From a checkpoint of a small image captioner.
Model: 48-pixel images, encoder arch convnext_v2, encoder activation gelu, encoder patch size [2, 2], encoder depths [1, 1, 4, 1], encoder widths [64, 128, 256, 512], decoder width 256, decoder layers 10, decoder norm layernorm.
Rows from block 2 of the image encoder, named by matrix and row number. Rows with one number belong to one neuron. Each number is 128 + 24 x the weight over its row's rms, rounded and kept within 0 to 255. All counts start at 0. After the name is the row's rms in percent of the matrix's.
# fc1: MLP up (encoder.blocks.2.mlp.fc1.weight, 1024x256), inputs 128-255
# fc2: MLP down (encoder.blocks.2.mlp.fc2.weight, 256x1024, transposed), outputs 128-255
fc1.139 098 [132 127 158  94 119  97 132 174 138 131 157 140 137 167 123 125 113 142  96 122 141 138 132 152 171 151 155 109 136 134 136 115 164 216 136 117 148 116 127 161  87 147 112 117 121  99 146 100  82 158 104 133 160 132 153 149  97 132 142 139 144 125 115 106 161 138 139 170  97 160 101 121 127 130 153 142 149 142 171 104 133 112 132  90 157  78  93  75 135 116 128 126 104 147 130 118 117  97 130 102 130 124 120 143 133 165 143 136 135 115 150 120 131 146 147 115  83 105 166 117 156 131 113 149 111 138 147  98]
fc1.140 091 [130 164 147 143 126  97 135 146 134 145 116 144 108 133 139 127 115 123 126  79 133 115 154 127 111 190 149 121 129 139 146 128 108 143 108 113 132 114 147 106 167 138 129 147 137 161 164 154 168 127  81 127 136 118 104 119 161 132  90 123 118 167 135 104 169 126  81 112 159 174 112 125 128 130 134 150 127 157 112 112 170 140 142 130 137  79  63  79 107 129 157 172 113 148  84 115 117 120 139 152  77 101 143 110 103 127 105 135 146 154 152 118 151 122  90 123 133 108 138 107  97 111 102 158 137 115  84 105]
fc1.141 094 [130 147 161 102 136 115 116 144 147 114 142 113 128 104 137 141 129 181 127 118  95 138 146 149 117  95 111  98 149 161 109 126 100  92 121 140 115 167  62 160 117 139 142 125 114 132 144 124 168 138 131 147 122  82 155 166  93 157 136 115 128 114 102 143 104 147 111 106 124 156 159 175 150  94 147  90 169 151  92 155 118 105 138 178 145 126 109 124 111 159 122 105 107 115 152 126 140 124 180 138 131  95 160 138 123 184  89 169 116 138 139 101 143 189 139 131  84 143 152 101 162 135  77 115 102 103  78 107]
fc1.142 097 [ 94 120 163 130 140 137 134 154 122 119 160 138  50 131 157 119 139 155  79 123  94 135 119 112 144 112 135  96  97 153 172  97 156 173 119  95 121 112 148 144 159 126 128 102  88 118 113 121 136 136 116 111 109 136 139 128 142 168 122 126 125 141 158 129 174 146 101 120 123 140 146 121 103 149 107 112 128 119 111 150 144 144 120 125 127  89 151 101 111 146 103 134 138 139  99 134  97 119 140  81 159 160 113 106 131 109 120 177 123 133 150 122 131 116 130 140 127 149 142 141 106 124 112 128 148 162 103 112]
fc1.143 098 [141 171 131  80 108 119 119  74  82 116 129 151 118  94 142 122  92 132 119 113 124 106 107 109 110 191 154 123 124 130 131 105 116 153 142 107 105 103 117 126 139 120 166 165 130 144 165 129 133 139 166 128 190 164 155 135 121 160 166 109  90 122 133 113 144 130 120 118 159 142  81 150 138 122 118 120 120  98 123 151 110 106 153 138 152 113 173 113 152 153  79 146 111 108 112 134 113 115 109 129 122 140 150 136 154 134 118 144 102 119 116 154 129 110 119 130 133 128 136 119 111 164 134  88 106 164 141 118]
fc1.144 089 [139  96 166 117 127 149 148 158 125 154 155 142 181  98 168  98 130 161 169 106 179 112 136 176 137 143 133 184 125 128 139 157 135  79 137 130  86 119 170 166 106 165 128 144 109 168  88 104 118 170 171 158  99 125 150 158 145  95 165 123 131 144 121 116 127 140 140 121  97 138 136 106 140 119 104 151 145 108 137 147 124 142 165 146  85 131 147 152 154 143 125 119 134 141  95 117  92  96 104 164 133 159 120 171 121 148 105  75 133 116 121 164 107 167 165  92 117 151 109 144 132 113 113 165 133 124 121 153]
fc1.145 095 [141 152 125 164 102  84 103 163 107 123 164  98 111 121 136 144  88 142 142 136 121 142 108 115  65 116 148 133 114 168 139 143 151 110 145 127 169 133 121 144 156 129 200 130  92 128 142 108 135  86 123 152 116 109 137 138 108 158 119 104 160 131 122 142 131 128 122 128 137 138  94 142 104 164 164 165 165 161 102 171 141 138 131 116 123 136 109 138 140 139 109 129 131 182  94 124 136 148 126  86 118 161 142 118 166 107 145 135 124 109 138 143 143 141 186 114 116 119 142 130 160  95 115  94  98 189 142 105]
fc1.146 101 [148 150 118 117 139 132  92  94 135  89 100 120 157 151 119 132  85 129 147 124 144 161 123 142 155 137 107 103 106  67 141 127 124 121 130 116 107 131 114 116 119 164 146 133 101 137 165 126 119 155 122 157 141 120 118 171 138 133 106 111 126 124 110 171 123 118 149 172 177 141 111  92 125 109 125 143 155 113 148 133  87 131 162 164 128 150  70 146 128 161 121 153 142 112 149 123 131 154 144 139 114 131 161 190 110 124 147 145 112 137 118 143 157 116 120 162 142 113 167 106 147 149 138 110  88 110 125 127]
fc1.147 099 [119 123 144 117 101 129 145  92  81 118 115 100 145 133 121 118  93 112 117 123 140 106  68 130 127 128 160 163 148  80 118 121 158 107 137 152 138 136 112 146  97 102 143 116 142 149 121 148  60 119 143  85 139 142 138 158 155 158 111 124 149 113  95 122 134 107 133 110 105  89 137 168 103 124 118  86 167  96 138 132 127 116 137 138 125 121 152 136 136  96 143 106 102 142  91 123 132 120 131  93 102 112 118 153 146  85 110 123  89 127 175 122 129 194 142 119 169 136 169 106 129 147 131 112 100 142 113 113]
fc1.148 093 [160 140 114 155 135 105 136 116 139 107  94 122 134 134  95 127 161 122 137 113 154 152 149 149 131  89 149 106 127 154 132 152 160 192 160  98 132 125 150 103 147 133 103 104 107 134 103  90 140 120 116 125 152 175 130 143 120 141 147 108 125  94 124 134 115 131 137 157 149 123 126 138 124  85 131 156 158 155 161 119 166 144 126 127 121 131 102 103 112 125 150 153 149 109 123  90 123  66 154 137 151 147 136 105 143 116 119 133 133 123 138  81 101 145 159 131  98 132 140 125 111 136 125 134 118 147 172 138]
fc1.149 098 [119 152 133 138 119 118  89 140 139 120 134 163 188 125 136  79  74  99 130  80 190  88 131 149 120 107 113  94 103  83 113 114 172 107 122 160 102 146 116 139 148 116  99  98 156 123 129 157  99 121 110 135 141 139 107 126 123 161  95  92  98  92 123 132 143 151 134 125 101 139  97 118 117 129 116 111 125 150 148 112 110 128 122 123 115 173 118 132 115 124 117 170 146 131 140 127 119 113 104 125 156 154 105 128 123 125 126 148 112 126 134 104 143  86  95 179 131 181 110 123 172 145 129 166  39 135 133 144]
fc1.150 094 [125 144 148 115 143 101 120 134 118 106 104 148 167 145  90 123  69 116 103 195 152 131 161 160 103  97 125 166 156 158 110 127 159 125 152 128 120 129 157 148 136 136 136 124  99 107 143 134 120 101 141 165 126 112  93 145 154 116 117 127 153 115 136 118 142 117 164 138 137 138 132 138 152 104 126 129 135 104 155 101 124 123 158 170  78 141 122 135 156 135 118 127 157 121 128 136  82  85 116 155  97  93 167 113  99 139 125 162 123 102 139 140 169 121 123 137  73  97 120 106 109 183  96 141 146  91 137 122]
fc1.151 095 [127 151 130 138 125  81 134  92 113 140 149 133  95 133 125 139 138 145 159 129 148 111 110  92 126 132 157 158  80 135 118 117 114 149 128 155 119 108 133  89 101 116 144 104 149 116  99 146 162 112 162 116 124 135 135  97 147 117 136 106 163 157 137 141 127 180 107 100 134  80  95  98 118 117 115 113 124 119  78  89 133 140 121 165 116 118 115 102 103  96 128 150 133 153 147 118 149 103 143 125 150  87 133  95 158 146 106 134  90 135 126 162 149 123 137 118 185 134 113 144 150 116 106 175 184 146 102  94]
fc1.152 104 [ 88 139 156 125 129 114 135 141 138  94 138 162 156 118 126 143 126  98  74 105  94  95 144 128  88  77 129 127 133  98 149 113 139 122 131 105 136 117 124 137 156 156 107 144  67 107  67 134 108 106 121 114 119 125 145 134 125 121 108 142  84  99 102 139  97 143 118 127  68 138 145 120 135 142 126 135 116 110 120 124 106 117 138 106 127 120 138 155 143 112 111 126  78 187 127  74  80 101 124 119 149 120 144 137 133 154 119 144 129 131 127 117 123 112 122 116 164 183  87  90 122 149  99 169 129 146 121 108]
fc1.153 100 [ 87 101 148 114 154 109 105 111 107 175 123 127  91 137 128 156 187 129 124  73 126 137 120 120 103 100 143 139 118 141  81 105 160 177  95 111 171 139 102 129 108 118 102 114 139 112 113 122 159 158 142 117 124 153 134 108 106 151 129  93 122  81 134 142 155 157 161 110 159  99 119 119 132 153 141 140 128 128 115 118 102 115 140 127  96  82 132 154 183 146  89  83 122 108  97  87 101 139 118 115 111 142 126 151 137 139 151 109 136 152 131 111 121 147 115  97 157  78 180 100 174 145 150 170 154  99 126 112]
fc1.154 098 [177 181 133 113 154 158 135 151 159 125 130 149 142 120 162 140 127  98  79 118 121 104 126 159 196 128 142 114 164 104 139 105 107 145 136 136 120 120  92 151 129  96 123 150  86 120 142 160 127 154 118 131 157 155  97 164 106 161 130 127 167 157 102 133 103 100 144 112 142 177 124 130 124 120 164 131  74 130 143 121 143 123 115 123 149 150 102 161 105 101 111 160 149 186 112 115  88 117 158 132 142 110 113 136 178 147 130 133 129 111 146 167 124 135 155 111 122 158 105 147 111 109 117 149 120 131 129 130]
fc1.155 094 [110 139 137 138 107 157 135 129 123 120 124 113 123 120  98 153 146 151 162 142 129 105  98 114 118 147 156  63 141 129 108 146 143  78  91 145 175 150 141  86 103 123 150 114 137 131 136 112 162 155 121 118 132 122  99  93 127 122 139 121 120 158 101 114 125 103 153 110 142 162 141 132 146 126 101 100 134 174 125 153 104 164 123 110 111 124 144 107 194 158 125  91 173 118  97 134  99 143  84 136 124 167 111  62 109 157 153 118 138 116 116 119 137 103 148 107 169 141 141 103 143 126 120 161 103 125 130 161]
fc1.156 101 [129 139 170 107 136 130 103 134 145 114 173 150 111 155 111 127 137 126 142 163 132 161 120 136 136 114 183  94 116 158 144 137 140 168 103  86 162 150 169 153 146 105 117 114 124 118 104  84  89 153 154  86 120 107 148 142 128 113  96 146 170 122 120 135  84 188 140 136 145  97 123 121  73 115 117 148 158 105 153 120 121 116 138 156 109 141 154 114  98 122 150 129 108 140 131 147 155 124 115 128 137 191 130  72 143 126 123 107 107 112 120 114 180 136 114 130 139 108 123 147 181 115 160  99 174  95 159 143]
fc1.157 104 [144 131 141 196 111 119 158 164 113 141 110 127 105 102 159 136 133  96 108 169 166 138 138 109 126 103 147 135 137 165  76  96 132 139 152  86 160  80 169 110 124 122 148 156 175 131 137 158 120 175 102 141 123  97  83 140 120 116 114  85 141 122 110 147 154  96  91 170 155 179 130 121 128 115 154  56 117 146 153  91 164 126 155 142 133 112 150 119 121 126 107 106 114 124 149 136 144 130 105 121 117 153 159 119  96 168 169 159 115 144 106 108 150 133 169 123 115 122 117 131 127 145 121 153  84 166 109 104]
fc1.158 104 [109 156 141 152 115  93 108 133 128 107 128 137 147 112 137 126 115 108  94  83 133 105 130 133 100  65 136 105 153 116 102 165 152  82 145 123 115 127 129 171 149 125  99 100 121 137 157 124 120 150 115 124 106 105 135 154 133 103  66 116 111 151 129 175 132  89 148 122 155 103 135 186 141 158 111 138 133 104 111 136 109 117 116 107 142  80 101 127  97 117 105 128 170  72 119 181 124 126 140  87 150 142 127 136 114 111 114 140 136 123 139 115 130 102 110 147 129 130 137 132 122 125 156 176  77 149  90 148]
fc1.159 104 [124 116  92 168 134 139 119 117 118 167 109 129 111 113 179 125 125 143  92 136 112 126 131 117 164 144 122  89 135 106 147 100 136  99 177 170  94 107 116 128 130 156 110  98 142  92 117 132 111 119 144 130 129 147 138 102 124 121 128  95 129 135 100 149 159  70 185 111 102 114 166  89 128 120 129 146 147 176 149 125 120 105 117  92 125 118 106 120 127 143 115 146 154 158 159 134 140 194 134 128 140 153 116 126 114 124 145 100 114  98 147  83  96 135  99  95 109 168 116 112 130 129 114 142 108 121 109 120]
fc1.160 112 [141 134 147 131 134 152 136 139 132 101 134 146 131 101 146 151 160 175 116 101 138 129 170 100 143 136  98 118 117 111 148 144  79 136 105 115 149 152 115 125 124 102 129 130 106  82 139 160 120 157 144 115 172 179 137 147 146 134 130 139 133 123 111 115 124 144 124 160 144 160 112 133 111 129 103 130 127 156 140 168 129 128 151 155 142 175 114 145 169  93 101 133 183 127 118 150 136 113 155  85 147 108 121 144 154 149 105 174 111 124 104 142 117 119 101 134 183 129 194 156  85 112 112 153 137 159 120 178]
fc1.161 097 [ 93  71  92 145 112 106 101 147 111 132 150 128 117 212 144  95 118 112 112 118 123 137 123  99 139  96  79 151 101 116 141  75 124 126 110 135 156 151 125 141 153 145 117 114 124 136 150 136 111 140 138 125  85 176 143 101 153 132 124 133 137 122 119 141  97 159 128 130  93 130 137 109 155 133 152 110 138 120 145  88 137 111 151 102 125 111  97 152 135 119 117 132 144 142 146 109 100 106 136 172 134 172 133 163 153 101 113 141  89 123 147 128 124 124  86  63 153 113 120  94 124 126  84 126 172 136 118 100]
fc1.162 098 [135 130 115 162 145 141 102 128 112 115 151  95 149 103 161 157 106 156 133 174 137  87 131 143 152  96  92 154 149 129 129 158 138 130  91 109 152  99 170 127 118 147 135  91 156  95 104 129 136 135 149 168 131 131  95 127 117 139 151 156 137 157 110 127 153 117 107  75 119 136 130 103 141 111 133 171 191 139 107 110 135 103 125 141 153 142 143 139 119 134 109 141 131 136 141 111  85 134 132 197 129 121 104 114 134 137 106 111 141 141 121 131 151 151 134 120 165  98 183  99 133  86 119 123 159 111  89 136]
fc1.163 104 [150 108 127 107 124 140 146 116 166  87 108 122 102 142 181 116 149  90 152 157  95  95  84 116 129 130 116 134 147 149  98 193 108  82 128 151 169 106 133 116 122 138 122 150 131 102 132 165 138 144 131 105 136 124 111 167 128 180  88 134 135 117 126 161 118 133  75  93 100 125 139 138 163 152 163 140 130 114 113 130 137 104 124 115 133 181 115 125  93 113 109 141 142 124 137 167 113  93 156 111 119 118 149 106 137 154 122 123 123 131 101  88 126  90 131 122 123 122 147  98 115 183 120 115 132 109  98 150]
fc1.164 099 [112 146 110 119 151 142 137 119 117 158 114 126 115 146 134 127  99 114 150 104 116 125 163 138 124 103 151 100 148 104  81 133 114 150 150  98 128 114 191 139  92 104 101 166 134 133 101 163 146 113 124 107 150 156 142 131 108 146 158 161 117 108 110 154 104 113  81 152 117 187  94 158 135 143 160 185 151 127 142  61 103 142 169 112 143 114 141 124 123  87 146 112 127 148 130 153 128 131 101 138 129 138 108 114 130 133 112 160 126 139 110 149 111 130 121 130 144 126  97 123 115 122 105 151 122 112  85 116]
fc1.165 091 [136 128 115 135  77 112  97 111 113 163 128 138 130 187 183 125 162  93 118  67 107 172 113 146  91 136 101 123 180 121 167 126 114 114 152 162 145  81 107 167 134 120 162 112 151 154 135 102 122 138 127 116 144 141 127 131 124 129 101 152 149 148 127 149 144 152 121 114  98 129 100  72 167 109 127 169 134 148 120 174 150  86 174 124 158 100  98 131 143 132 103  87 124 153 102 140 116 161 140 143 106 143 125 145  96 137 162 133  74 164 138 142 116 172 129 104 111 131  89  89 147 131 128 128 179 153 159 121]
fc2.139 106 [ 89 160 167 125 167 105 153 123 123 114 166 169 133 169 176 205 124 132 116 111 109 158 129  99 111 122 137 116 112 124 118 142 130 133 135 133 131 153 110 129 119 153 115 105 129 172  93 131  94 124 146 117  86 152 117  90 103 134  96 131 141  95 152 117 180  76 122 159 124 130  97 151  95 107 111 123 145 124 122 110 128 125 116 112 125 140 151 147 107 184 128 137  86 154 116 131 133 136 170 112 141 133 169 132 147 121 137 118 125 164 124 114  85 106 104  93 126 125  96 127  96 111 146 154 104 107 117 152]
fc2.140 096 [143 138 112  92 149 152 100 131 100 106 158 165 121 123 147 124 107 108 122 130 105  84 119 120 128  81 126 116 182 128 134 132  88 106 109 151 118 156 126 140  96 155 147 137 161 128 134 149 131  99 148 150  94 154 162 135 128 138 104 116 111  87 135 138  70 114 162 128 129 140 127 137 131 125 146 100 123 154 119 110  87 112 145 158 117 116 169  95 137 118  99 186 141 145 115 108 121 113 172 105  86 127 101  97 118 136 121 173 108 149 120 128 151 112 105 163 145 114 123 140  69 129 118 142 160  93 107 173]
fc2.141 099 [125 161 136 117 145 107 117 127 100 152 144 149 116 158  92 126 100 127 123 114  88 138  99 159  96 106 130 151 137 134 123 131  87 149 171 141 129 148 134  73 154 130 180 119 120 145 154 135 109 144 156  96 117 152  86 164  98 158 108 126 149 105 135 110 118 156 106 115 112 114 129 140  99  99 120 169  69 154  82 146  84  91 126 105 117 163 147 116 140 131 102 127  95 142  98 115 105 194 111 136 124 184 150 132 115 132 151 120 153 119 111 168 111 103 105 127 139 120 147  77 133 141  97 138  84 139 109 119]
fc2.142 101 [149 103 158  89 155 108 149 122 127 147 145  95 131 120 126 176 112 126 125 167 135 122 154 117 107 151 178 121 158 126 156 128 133 125 161 156 173 175 133 124 133  60  95  83 158 137 123  83 103 134 153 155 124  88 126 153 135 127  83 148 149 118 155 139 148 123 139  93 139 116 158 159 154 100 120 174 118 142  94 146 108 160 134 144 130 135 169 146  98 109 153 201 136 123  69 119 151 130 153  74 122  91 143 121  98 160 134 107 165 174 113 181 120 132 119 158 121 132 113 116  74 150 138 146 148 130 103 117]
fc2.143 097 [ 87 132 154 125 161 152  73  94 133 138 135 138 119 146  97 121 143 146 137 141 146 135 147  92 116 143 139 138 145 137 162 142 112 140 143 107 144 160 181 126 143 109 149 148  96 150 163 106 123 151  98 106 154 104  96 153 124 154  88 128 146 131 115 174 118 136 155 126 104 102 141  75 164  98 105 146 135 136 118 135  99 137 136 127 125 134 140  97 162 121 103 122 142 121 130 119 107  89 112  87 123  77 137 135 121 104 143 111 138 117 184 142 144  91 146 126 104 120 102 103  46 127 116 125 134  96 116  95]
fc2.144 095 [111 166 120 127 151 140  82 111 127 152 116 116 121 178 125 101 128 126 145 101 115 115 166 103 165 135 158 138 178 138 118 111 145 110 129 114 116 143 118 154 143 166 140 126 108 125  78  75 126  68 157 133 149 135 154 112 116 110 143 159 175 118  66 147 156 123 101  73 138 145 126 141 146 148 102 103 110 122 136 130  68 156 150 149 119 103 120  99 123 150 111  84 111 110 120 162 109  95  93 115 141 105 155 143 136 120  97  96 139 114 101 156 130 142 151 122 139  69 107 167 156 145 102 134 104 150 138 138]
fc2.145 103 [158 133 112 182 153 166  80 111 162 120 171 149  79 126 162 144 140  84 114 149 116 144 147 118  76 123  92 130 114 126 110 127 127 142 165 108 118  99 138  92 128 181 155 138 167 129 177 114 162 148  95  90 113 172 105 137 122 136 108 110 135 154 146 133 146 138 176 107 145 120 112  92 126 123 143  96 120 117 161 121 131 102 117 144 126 156 136  79 142 151 125 122 130 131 155 136 143 135 119 145 157 159 119 109 135 163 141 128 112 102 117 123 108 115 112 134 123 131  74 113 163  88 143 107 137  89 109 132]
fc2.146 106 [119 147 137 108 129 164 117  88 125 133 156 170 159 117 141 115 121 145 157 146 143 116 159 123  95 154 115 127 131 113 134 108 141 125  97 117 140 162 104  92 148 149 116  69 151 132 136 125 147 137 129 140  77 128 141 134  93 129 113 112 136 107 138 146 109 117 146 122 182 119 129  92 132 151 127 145 128 130  82 127 158 104 132 160 117 118 117 100 156  90 116 128 130 139 129  80 133  66 156 100 171  98 156 137 151  92 121 126  86 137 101 133 129  90 161 117 100 141 129 128 117 106 115 158 164 142  99 152]
fc2.147 098 [115 114 168  78 128 136 135 105  90 168 102 155 112 125 121 127 130 178 111 125 132 120 117 149 112 139 119 134 116 107 165 119 167 107 102 130 145 114 122 105 152 143 112 132 131 149  99 129  88 151 116  82 154  91 182  97 117 135 109 159 135 115  72 154 133 137 133 102 124 117  97 106 174 190 110 146  60 187 149 154 129 115 162 122 166 120 162 144 115 151 135 154 102 145 141 161 104  99 166  93 134 155 121 150 112 149 135  94 122 126 116 126 145  82 150 114 130 143 116 144 135 134 126 131 132 114 110 118]
fc2.148 100 [108 134 153 115 107 121 129 156 127  99 113 131 174 162 145 109 167 131  99 177 100 127 127 162 120  99 137 139  70 150 128 128 149  96 115 104 120 147 106 146 125 165 152 117 125 156  70 139 133  91 148  44 117 141 135 113 121 123 121 129 110 155  90 170 122 100 117 122 147 161 122 112 123 134 134 115 151 157 128 107 160  93 108 113  87 140 183 135 132 132 128 138 116 157 111 158 118 134 158 123 107 146 136 134 126 122 154 125 158 122 108 108 121  72 119 100 163 100 113 157 135 138 127  95 148 146 146 168]
fc2.149 101 [134 123 113 129 118 123 124 141 126 116 111 145 128 109 169 112 121 153 145 146  76 101 165 101 123 122 112 109  93  98 110 131 163 141 161  99 143 138 118 137  71 108 155 102  78 143 127  85  64 120 165  90 126 149 171  74 145  90 153 160 138 145 114 142 141 139 109 139 109 117 145 131 104 134 142  62 124 117 131 117  99 144 174 117  77  82 135 119  83 140 141 122 122 126 113 141 159  99 115 158 130 120 161 144 112 142 153 169 112 146 132 133 140 108 130  78 107 109 116 128  80 102 140 131 106 151 137  98]
fc2.150 094 [164 137 179 131 147 135 105 148 156 130 143 154  90 165 131 168 178 137 141 137 133 117 124 162 150 140 125 127 133 128  94 124 161 146  89 146 172 154 113 115 174 167 139 127 141 180 102 122 160  88 152 125  92  97 142 117 130 144 142 110 148 134 159 106 145  84 117 122 100 130 118 147 126 152 176 146  72 176 109 106 110  95  82 143 127 126 134 101 107 133 131 110 119 150 137 156  86 153 115 137 109 133 143 142 162 116 180 164 148 108 102  78 143  98 166 101 109 162 114 129 123 157 138 150  79 154 141 169]
fc2.151 083 [121 125 126 153 147 130 131 111 145  91 128 178 109 144 170 127 127 177 174 153 160 106 121 126 155  94 139  90  60 121 113 141 120 135  98 134 110 124 161 136 110  97 116 145 123 120 153 110 143  97 108 146 142 125  75 100 103  94 105 145 120  89 104 122 153 179 133 142 126  90  96 145 119  91 160 169 119 125 149 125  82  98 129 138 144 107 122 107 106 124 125 136 147 117 167 139 113 111 114 162 129 132 169 103 125  97 159 117 136 141 125 143 145 125 146  85 134 157 126 122 178  96 140 148 124 133 128 132]
fc2.152 100 [121 105  73 146 145 165 121 104 108 150 133 118 157 111 130 157 164 156 118 110  90 131 101 134 121 152 147 122 100 150 123 124 136 128 155 112  94 132  70 147 125 120 104 107 129 123 119 116 100 129 138  98 126 107 139 144 111 128 146 146 159 160 130 107  84 138 158 130 151 140 138 165 121  89 131 142 138  98  88 154 131 127 145 148 159  60  97 165 127 174 152 160 144 122 146  97 125 113 150 152 107  85 117  96 122 118 130 106 129 116 130 132 136 129 141 162 130 137 106 123  82 132  99 103 133 159 120 113]
fc2.153 100 [114 130 179 138 134 160 132 137 134 121 121  99 131 170  93 116 110  98 147 112 127 124 106 146  98 121 182 144 132 144 140 136 119 120 115 112 156 116 147 124 135 136 120 111  90 136 139 108 127 145 154 148 105 107 135 126 120 126 176 120 102 112 157 124 124 142 117 142  96 140 152  85 113  97 124 166 147 126 124 122  99 100 150 151 141 120 130 158 109 128 133 119 113 151 130 119 121 140 174 141 115 109 132  95 144 104 113 179  95 184 153 143 119 123 175 114  88 135 106  98 132 123 131 133  86 114  99 101]
fc2.154 098 [133  89 121 150 145 129 109 121 107 134 123 121 112 121  93 120 111 132  96 137 132 128 171 173 120 132 114 184 119  87 163 105 145 145 113  97 132 146 137 124 153 135 104 124 154 134 114 169 127 129 142 156 158  88 111 121 116 111 151  91 166 164 112  99 171 147 114 165 106 101 136 140 162 123  99  92 125 111  78  93  96 117 122 145 190 122 123 122 136 155 105 131 155  99 111 113 143  89  93 133 168 114 125 158  95 156  78 141 125 113 134 148 172 156 121 154 154 140 156 162 104 125 120 108 165  97 115 148]
fc2.155 091 [ 95 117  88 167 132 142 154 199  87 137 121 106 134 171 144  93 134 102 149 112 159 123 157 150 146 113 158 126 129 126  90 124 118 126  87 126 134 111 131  84 132 115 165 145 164 116 135 119 107 133 128 108  95 159 150 128 114 151 149  88 114 125  75 128 124 143 125 160 100  85 121 123 112 159  93 102 151 117 151 155 134 152 123 124 135 108 136 113 113 129 162 146 178 141 149 156 102 111 168 151 132  93 122 100 142 133 122 148  94 169 169 129  97 135 124 110 116 114 130 138 111 114  96 100 157 113 123  90]
fc2.156 112 [138 114 126 138 121 151 139 161 168 144 114 133  95 125 171 159  91 115 172 142 137 161 170 134  70 153 144 204 107 124 131  96 141 108  79  99 160 136 133 162 135 124 134 129 121 143 117 132 111 125 125 139 109 115 124 149 110 154 125  90 105 187  78 137 202 133 108  98 101 125  85  85  77 140 129 122 128 140 175 186 144 130 131 123 123 129 109 137 150 150 141 115 131 138 143 107 108 128 153 159 167 106 158 158 135 170 137 119 143 115 102 123 122 124 116 113 156 140 126 128 138 160 160 140 100 115 133 128]
fc2.157 101 [130 120  98 115 120 135 139 129  95 112 171 142 161 111 125  81 118 125 116 151  84  86 134 121 123 128 136  97 151 147 119  91 150 167 144 125 115 140  91 124 132 169 140  85 147 149 112 133 120 144 132 113 101 181 173 112 137 109  96 115 108  74 138 152 146 128 132 153 112  91 130 115  68 204 104 131 133 113 175 167 125 140 138 132 157 111 108 112 131 125 127 136 110 151 143 127 143 126 157 166  85 149 110 153 122 129  97  94  77 105 128  71 148 147 117  90 123 101 111  90  91 132 145 130 116 161 129 169]
fc2.158 095 [118 114 115 123 127 120 104 139 139 143 135 124  98 135 166 121  94 145 122  99 156 108 154 110 122  74  98 104 148 160 107 116  83 112 156  83 145 132 145 130 109 118  92 112 148 153 140 108 133 114 177 136 107 121 123 144 118 140 125  94 102 131 134 116 107 146 132 110 129 123 157 139 137 169 157 178 144 148  86  98  96  88 133 127 146 153 116 125 111 121 102 113  92  84 100 165 155 121 157 121  90 127 137 109 118 114  99 134 153 112 122 103 141 105 160 128  92  78 124 133 106 137 135 105  97 140 120 170]
fc2.159 104 [110  87 159  94 149 130 144 109 129 110 159 117 132 107 135  89 140 145 102 144 142 135 116 117  75 123 112 134 185 145 124 101 146 156 132 122 137 124 142 136 157 170 110  78 164 117 140 140  93 112 116 118 132 130 116 133 132  84 137 163  93 168  89 122 114 128 120 108 155 153 136 107 149 163 143 180  95 105 110 148 181 131 150  99 127 140 173 163 103  87 149  71 115 120  80 185 161 150 146 141 138  79 162 151 127 132 146 158 104 111 167 143 116 134 139 131 111 153 157 144 122 112 156 162  87 102  68 131]
fc2.160 112 [150 138 122  99  84 163  81 178  96 120 124 130 123 116  89 135 109 157 148 150  94 151 147 122  77 100 109 153 132 118 142 147 140 110 134 156 107 123 170 122 127 141 121  98 117 144 157 138 123 150 130  84 150 112 141 122 155 138 139 153 140 142 135 138 129 168 110 151 139 114 128 103 104 145 115 127 103 121 108 141 159 161  64 151 145 148 164 104 133 118 140 166 130 109  85 154 140 172 120 105 128 130  98 148  80  98  95 138 103 122 145 111 130 120 134 172  67 105 156 134 144 135 112 107 124 154 122 148]
fc2.161 099 [137 133 176 146 175 174 136 135 157 142 138 140 139 140 108 146 172  85 149 123 141 120 132 173 115 126 136 121 140 180 149 141 133 115 121 149 123 154 146 124 102 138 160 184 167 127 118 142 123 149 131  85 158 122 133  78 118 156 150 127 163 111 121  79 124 123 166 148 138 124 117 142  93 150 121 131 136 103 114 139  97 126 107 112 137 123 150  93 140 168 118 133 144 148 188 149  70 114 168 167  98 141 131 109 126 127 140 165 160 128 152 138 150 112 145 113 108 124 125  84  94 150  89 166  94 154 152  99]
fc2.162 108 [149  70 163  93 132 114 128 116 100 114 151 131 104 110 124 110 164 133 137 132 122 136 113 121 167 119 115 123 125  72 147 122 123 118  93 122 162 130 166 115  78 117 138 149 162 128 155 148  96 118 142 149 110 110 146 123 124 102 116 143  51 173 173 113 106 142 131 110 121 111 153 149 129 162 155 134 125 143 127 102 144 117 155 143 109 145 136 140 144 113 125 132 105  83 163 129 157 113 106 133 140 148 115 114 146 182 102 120 110 116 137 168 119  82  92 131 117 119  95 129  82 121 103 105 162 139  97  79]
fc2.163 108 [145  81 157 138  72 130 147 118 139 118 127 153  45 114 124 116 136 188 137 142 160 132  88 140 126 152 131 138 106 134 149 121 146 119 123 138 138 122 121 100 133 147 100 109 114 129 155 103 134 119 134 173  95 146 115 172  82 108 131 123 158 162 121 147 111 149 137 112 143 118 129 142 106 144 117  88 169 139 177 104 140 135 144 183 154 157  96 161 150 134 157 111  83 139 107 103 184 126  98 149 140 160 125 140  74 146 162 159 135 170 123 126 128 137 116 121 128 136 146 128 108 118  95 105 149 138 109 107]
fc2.164 092 [ 98 105 106 203 126 105 126 109 132  81 142 137 149 155 133  92 132 144 159 103 111 136 141 160 151 130 129  98 119 118 144 121  85 119 123 127 122  96 134 141 143 185 111 128 105 150 134 158 121 171  82 102 147 157 163 156 150 131 138 130 113 123 112 118 129 143 143 139 125 124 138 126 105 135 153 161 107 142 114 125 132 170 137 169 109 112 123 135 132 109 104 127 114 122 118 112 117 134 132  70 112 131 130  96 129 104 116 137 124 137  86 108 131 106  75 155 134 136 151 161 145 108 135 132 128 106 141 115]
fc2.165 102 [ 85 126 125 113 144 159 184 162  84 132 161  82 128 111  91 120 121 141  84  95  94 153 118  68 118 123 131 138 138 118 146 175 108  99  83 121 136 151 112 127 141 189 138 115 128 144 123 105 155 199  96 128 100 156 122 136 119 121 118 141 109  98 140 124 137 116 149 107 155  99 133 111 148 147 152 117 101  97  97 140 135 104 121 113 138 132 168 158 131 125  89 113 117 123  96  99 144 101 126 141 132 106 124  66 161 137 148 103 109 123  78 138  90 139 128 133 123 100 123  84 159 153 157 143 135 125  69 117]